Weights of a small contrastive image-text model: encoder activation silu, 7.1 epochs.
Rows from block 12 of the image encoder, named by matrix and row number. Rows with one number belong to one channel. Each number is 128 + 24 x the weight over its row's rms, rounded and kept within 0 to 255. All counts start at 0. After the name is the row's rms in percent of the matrix's.
# convs0: expand pointwise conv (encoder.blocks.12.convs.0.weight, 768x128x1x1), inputs 0-127
# convs1: depthwise 5x5 conv (encoder.blocks.12.convs.1.weight, 768x1x5x5), a 5x5 kernel
# convs2: project pointwise conv (encoder.blocks.12.convs.2.weight, 128x768x1x1, transposed), outputs 0-127
convs0.264 114 [120 113 129 132 139 123 117  96 151 133 132 123 123 127 156 168 116 128 110  97 117 150 158 136 125 127  66 136  79 149 167 146  73 139 114 167 113 149  86 114 128 122  83 152 127 173 121 101  72 109  92 107 142 114 147 114 133 131 156 153 143 124 117 112 112 151 174 154 137 155 121  95 109 124 179 171 111 118 145 136 113 132  75 130 100 163 114 140 121 177  95 121 150  99 148 149 138  96 111 111 151 136 149 122 134 119 124 124 120 146 111 135 106  97 157 101 125 149 104  84  88 155 139 100 144 109 122 107]
convs1.264 105 [127  92  83  98 120 133 133 125 124 115 147 177 162 158 137 147 148 136 132 126 124 102  76 101 131]
convs2.264 106 [116 118 135 162 157 108 119 120 119  88 122 102 106 127 118 137 132 178 130 151 110 144 144 134 119 127 171 143 162 169 116  89 118 127 161 103 118 125 127  57 155  90 118 160  58 115  87 151 139 135 132 160  90 132 137 119 138  99 115 144 121 120 120 151 153 145 126 110 135  99 159 155 119 150 158 103 129 169  83 114 144 119 127 117 121 122 161  96 133 120 112 146 176 137 110 148 114 133 136 136 139 120 149 125 147 124 121 104 149  74 136  87 148 149  89  89 109 139 171 163 120 125 124 185 125 111 131 146]
convs0.265 106 [122 124 145  95  94 133 121 115 117  77 145 126 110 143 136 189 133 132 133 125 123 119 191 150  82  97 108 163 136 128 117  91  92 125 152 123 142 117 142 117 144  59 137 131  97 121 122 137 139 139  93 107  91 149 126 165 131  96 130 121 120 116 166 120 144 128 111 100 123 110 139 101  60 115 130 142  97 110 153 144  93 126  91 121 123 133 124 107 137 123 128 143 175 137 171 146 102 118 169 131 110 180 144 131 141 149 142 114 153  94 121 139 124 130 103 103 151 119 136 148 157 158 140 143 139 123  57 123]
convs1.265 100 [120 105  83  96 138 145 105  86 102 153 152 145 138 129 168 130  85 110 135 131 107 122 140 163 114]
convs2.265 092 [156 105 138 136 168 134 111 142 102 181 132 139 124 127  87  71 129 133 184 135 135 152  76 110 139 128 148  75 111 147 131 136 139 108  93  91  88 143  79 140 105 157 146 131 139 125 132 132 108 155 131 113 139 143 171 146 149 124 132 104 100 101  93 140 142 117 171 121 119  99 138 134 154 119 139 114 164 141 160 118 167  90 124 116 154  76 125 107 127 128 164 103  82 141 142 103 117 125 139 143  88 154 107 132 134 137 118 146 127 100 115 129 121 113 137 169 144 114 183 137 162 113 116 155  89 139 142 118]
convs0.266 135 [114 111 128 124 137 137  88 157 138 192 117 151  89 149 121 137 127 149 142 126 108 137  89  83 124 115 123 128  94 149 132 139 111 120 112 160 129 175  71 123 118 195 125  92 129 135 161 116 147 133 119 112 132 109 150 110 134  97 109 106 159 161 106 139  99 139 144 124  90 113 128 134 141 146 109 140 177 143 126 131 136 153 109  66 116 113 109 113 156 159 156  80  98  82 176 153 114 108 132 150 118 136 150 145 151 142 163 133 184 117 123 105 117 121 145 126 139 132 162 106 113 158  94 150 119 127 135 114]
convs1.266 127 [118 127 104  97 127 140 148 123 104  88 115 153 121  82  71 100 103 123 103 137 108 102 116 111 122]
convs2.266 123 [119 126 133 122 100 175 106 131 131 160 154 127 122 142 111  99 108 139 162 106 118  92 125  74  95 153 146 106 123 144 142 129 143 168 116 180 149 163 122 155 102 159 148  89 180 142 143 131 137 138 123  77 143 104 148  99 164 114 130  90 115 124 130 143  94 131 137 105 121 130 149 107 145 130  93 148 159 115 174 132 159  86 107  83 130  95 111  94 139 107 139  94 129 119 142 100 130  92 118 119 110 158 116 180 112 106 161 115 158 107 111 100  89 127 115 139 105 111 121 122 139 165 100 132 102  95 127 141]
convs0.267 070 [123 142 115 140 123 183 160  96 140 130 149 143  99  67 149 131 136 160 139 136 163  80 114 116 119 154 115 159 164 161 134 117 117 140 168 134 138 110 144 115 131 139  95 129 126  95 145 135 179 151 140 111  91 155 109  87 134 119 103 100 122 154 178 140  94 110 109 119 113 116 125 133 135 113 137 146 157 185 102 116 149 120 143  82 123 109 109  94 125 160 101 138 130 145  97 113 139  95 147 101 195 114 134 149 124 132 141 123 170 104 117  90 101 119 104 117 141 101 131 110 119 145 102 150 113  77 134 119]
convs1.267 075 [135 131 165 127 132 163 101 124 159 160 161 117 100 184 171 144 132  96 137 132 115 143 122 133 140]
convs2.267 052 [114 151 132 114 138 131 137 162 136 148 102 107 116 166 167 104 149 102 126 112 107 108 137 139 161 104 118 111 137 106 138 149 146 115  90 153 119 120  57 112 133 184 101 140 131 152 161  85  85 137  96 157 156  72 141 117 133 143 171 152 166  95 118 115 139 146 143 159 169 131 143 161 142 122  88 139 125 112 128 109 134 144 119 148 126 127 103 170 130 123 114 100 130 149 127 155 109 132 125 118 150 122 167  93 124 128  98 144 102 176 136 132 159 133 170 106 120 152 153 143 151 127 148  83 152 170 140 100]
convs0.268 067 [128 119 145 127 113 128 118 160 117 181 138 141 121 177 104 148 129 143 137 167 139 129 112 134 134 109 119  93 108 146 106 128 155 141 106 134 113 178  81 171 119 167 149  98 138 122 177  98 116  91 117 108 131  99 165 142 129 116 140 113 156 183 129 147 105  98 152 103 107 119 104 105 143 108 102 131 145 118 158 128  99 159 104 119  95 120 118 113 181 125 132  79  85 161 190 135 125 131 167 128 112 138 150 136 155  91 134 107 135  96 120 152  92 130 116 131 177 107 146 155 136 122 111 153 125 141 139 107]
convs1.268 082 [118 111 128 129 142 170 153 141 147 185 123 112  95  81  95 138 127 129 129 124 132 111  84 104 118]
convs2.268 059 [122 136 142 136 113 127 101 109  82 107 128 128 131 130 147 140 118 119 128  88 171 118 175 125 118 160 118 170 152  99 179 119 121 133 160 119 151 126 137  76 152  66 126 176  90 119 122 130 129 159  74 113 100 135 148 127 114  97 143 130 132  87 156 118 164 155 174 130 112  98 128 135  84 131 141 145 128 153 116 137 141  97 134 156 150 147  83 114 124 103 133 142 160 103 134 101 116 140 105 155 124 125 130 142 109 158 118 121  97  84 143 109 151 125 114 151 104 164  93 116 166 123 121 147 134 117 112  69]
convs0.269 070 [143 114 125 104 117 145 126 115 144 136 136 160 112 106 113 157 107 142 139 122 132 149  99 114 136 146 108 126  81  68 108 148 140  96 142 136 109 176 119 186 106 209 150  89 167 139 178  77 143 127 126 126 132 173  98 154 157 125  95  88 128 175 125  96 136 106 120 125  86 114 110 119 135 113 121 119 110 127 157 160 108 131 140 102 152  85 105 116 131 146 174 130  69 115 151 147 110 103 138 145 116 138 111 151 127 126 170 144 149 125 108 123 109 117 135 146 130 127 109  94 132 133 110 130 106 127 129 117]
convs1.269 071 [ 83  91  94  99  91 111 140 114 121 112 119 132 143 106  93 118 120 120 125 146  98 115 103  84 102]
convs2.269 038 [135 111 141  90 119 193 117 139 142 149 153 149 131 141 120 126 111 126 159 143 123  89  98  67 113 146 122 136 118 102 164 159 143 153 158 159 159 166 130 132 131 146 163  70 159 101 124 100 137 118 132 117 144 129  94 101 161 146 110  95 138 149 153  93  97 119 117  98 119 152 112 106 112 142  91 139 139 107 157 160 132 147 110 125 150  99 101 111 133 129 179 106  97 141 159 127 130 104 150 120  93 143  93 163 126 138 180 153 159 107 121 116 107 103 118 173 150  87 104 108 141 136 137 119 137 130  97 128]
convs0.270 143 [130 108 112 101 125 131 124 133  79 165  94 152 107 171 109 119 121 106 130 116 149 121 102 118 141 122 120 117 118 108 117 177 154 141  80 132 119 125 108 139 134 182 112 107 144 128 168 133  94  88 110 109 129  57 179 122 117 124 167 128 144 162 130 141  99 102 136 130 131 114 126 166 144 130 108 135 169 130 130 122 144  98 160 111  88  95 135 121 154  88 163  64 117 147 143 119 110 136 159 161 118 106 160 126  96 103 137  91 129 121 142 129  98 158 143 139 165 105 157 127 153 106 126 118 111 119 149  92]
convs1.270 121 [131 121 123 115 116 128 155 156 138 128 121 182 212 147 135 120 144 161 129 132 116 122 114 116 122]
convs2.270 174 [145 103 152 144 141  86 125 142 124 112 122 105 143 167  94 124  92 107 115 122 109 139 126 133 148  85 159 134 163 145 123 164 128 133 104 135 115 133 128 146 173 118 127 131 117 128  79 110  95  91 125  92 108  89 123 121 112 141 101 143 137 103 104 156 113 102 169 139 186 149 117 164 103 127 147  80 119 146 133 137 137  96 131 131  88 123 155 119 166  98 115 120 118 133 115 125 144 157 117 142 161  77 143 135  93  90  90 122  73 123 155 123 138 188 129 145 141 134 100 123  90  99 124 152 128 117 177 141]
convs0.271 142 [138 101 138 109 110 114 142 161 122 147 126 105  98 152 150 145 143 124 135 132 149 128  96 182 115 121 115 100  93 135  97 119 121 102 121  73 102 177 114 156  97 138 155 112 155 129 165 129 152 136 156 169 141 118 137 170 143 159 132 146 109 134 113 109 143 128  85 152 109 125 132 105 169 153  99 155 151 100 139  82  61 166 102 116 162 121 127 173 135 142 138 137 102 152 135 111 121 124 178  86 121 182 130  94 146 129 140 134 141 150  93 124 157 115 145 107 116 111 152 130 137 117 121  83 128 133 104 139]
convs1.271 124 [124  94 103  98 106 124 143 124 114 120  98 113 106  77 112  96 136 160 149  94 132 106  88 109 121]
convs2.271 154 [107 150 156 125  88 141  83 104 139 119 138 133 101 145 145 136 121 138 169 131 147 124 161 121  96 155 144 131  85 116 168 131  97 102 118 138 106 164 116 136 124 104 133 139 123 160 148 102 124 139 118 145 140 151 127 139 162  93 140 109 104  76 156 104 201 151 106 122 131 135 150 101 127 114 119 151 114  79 172 121 138  98 104 113 156 126  83 125 129 121 137 159 128 118 121 142  96 112 135 108 102 170  82 165 150 145 117 129 148 135  84 117 131 117 142 100 108 163 111 139 182 125 108  95  90 138 120  81]
convs0.272 086 [129 165 108 144 126 129 147 182 119 118 125 159 121 140  75  70 125 141 157 151 140 160  82 122 149 129 150  79 135 101  90 120 190 109 133 125 149 101 124 100  83 155 136 140 120 146 141 129 160 132 178 159 123 134 124 117 113 125 122 103 123 155 104 161 123 118 114 107 100  96 140 153 176 143 118 101 172 153 122 135 152 134 176 122 166 109 154 109 108 100 137 128 102 124 123 144 122 152 164 147  82 116 108 106 153 126 144 132 187 101 142 109  94 137 136 143 137 116 151 117 138 144 138 143 114 159 123 124]
convs1.272 093 [168 154 143 143 108 104  89  85  80  83 121 114 138 146 137 147 125 140 116 111 141 110 100 137 122]
convs2.272 073 [128 135 120 122 130  87 133 157 106  92  95 148 111 136 165 165 139 103  86 117 104 159 164 142 133 133 121 158 122  76 128 155 126 129 157 113 140 128 137 126 100 102 165  97  86 131 137 119 131 127 102 141 114  99 126 141  76 133 153 167 137 183 104  76 153 156 112 165 113 146 100 112 109 141 112 122 107 114 110 114  71 167 162 174 103 121 149 145 110 122  93 131 140 143 130 127 123 121 119 132 137 136 148  75 154 161 152  94  90 134 159 126 128 151 122 115  91 126 111 142 114 153 146 122 169 153 107 130]
convs0.273 136 [115 124 156 132 133  55  91 135 125 140 110 140 112 180 106 142 118 110 123  89  96 155 154 143 116  60 157  99  67 127 117 148 129 105 104 158 113 139  96 146 119 109 137 110 129 160 111 117 109  96  97 136 110 108 136 165 138 101 133 108 118 116 109 132 146 160 148 157 141 165 127 127 125 139 108 119 117  99 158 121 101 135 114 168 116 117 113 113 140 160 160 112  94  85 182 126 134 159 159 128 103 149 117 101 162 166 116 142 116 123 129 162 130 149 178 133 106 161 105 110 104 142  99 117 135 148 126 124]
convs1.273 132 [ 93  67 135 121 143 132 139 143 131  95 140 169 110  99 138  83 127 137 123 116 121  90 133 153 140]
convs2.273 137 [161  84  90 118 169 135 109 148  98 128 132 151 134 108 122 131  94 130 123  88  90 114 123  80 149 132 130 149 134 128 118 147 123 148 160 143 153 116 124 109 140 131 113 110  98 112  86 169 138 145  90 129  69 128 130  92 146 108 127 127 128 124  97 120 100 154 154 109 122 114 144 109 114 142 171 125 118 193  93 112 151 133 151  95 105  94 152  95  73 144 123 131 156 132 172 116 109 112 102 159 116 138 175 138 111 154 146 118 110  92 172 109 126 132 117 140 109 129 137 114  95 144 127 147 147  86 135 174]
convs0.274 100 [134 186 119 110 139 172 100 154 134  87 128 158 119 137  94  84 116 123 143 123  91 122  97  78 126 146 152 141 128 112 131 152 166 114 121 164 161  91 126  85 128 172 118 116 133 181 126 156 112 151 121 160 170 105 113 106 137 104 146 113 136 112 126 143 135 154  91 156 131 128 133 155 150 148  99  96 147 119 122 155 180 138 150 128 109 119 156 113 109  86 170  99 109 113 126 169 125 120 121 156  99  91 103 146 136 146 139 111 195 119 147 115 125 162 142 139 124 146 157 140 147 124 125 142 124 145 112 141]
convs1.274 105 [104  95 111  83  93 126 128 127 110  98 166 135 124 152 170 108 109 108 113 139 126 143 172 139 109]
convs2.274 094 [ 99 141  97 188 133  93 121  72 151 146 116 111 115 119 168 167 123 144 100 115 149 108 174 146 123 128  91 142 165 139 131 125 111 162 119 164 114 120 147 125 113  95  76 157 117 105 118 108 115 143 116 131 126 130 111  97  96 115 121 146 163 152 173 116 118 147 140 128 132 137 135 166 132 127 142 147  83 165 115 121 130 131 142 132 109 184  95 141 117 124  57 127 147 110 132 114 127 128  80 127 170 117 164 115 123 125  69 101 109 161 148 162 126  84 120 120 122 140 107 106 114 134 121 110 145 119 132 143]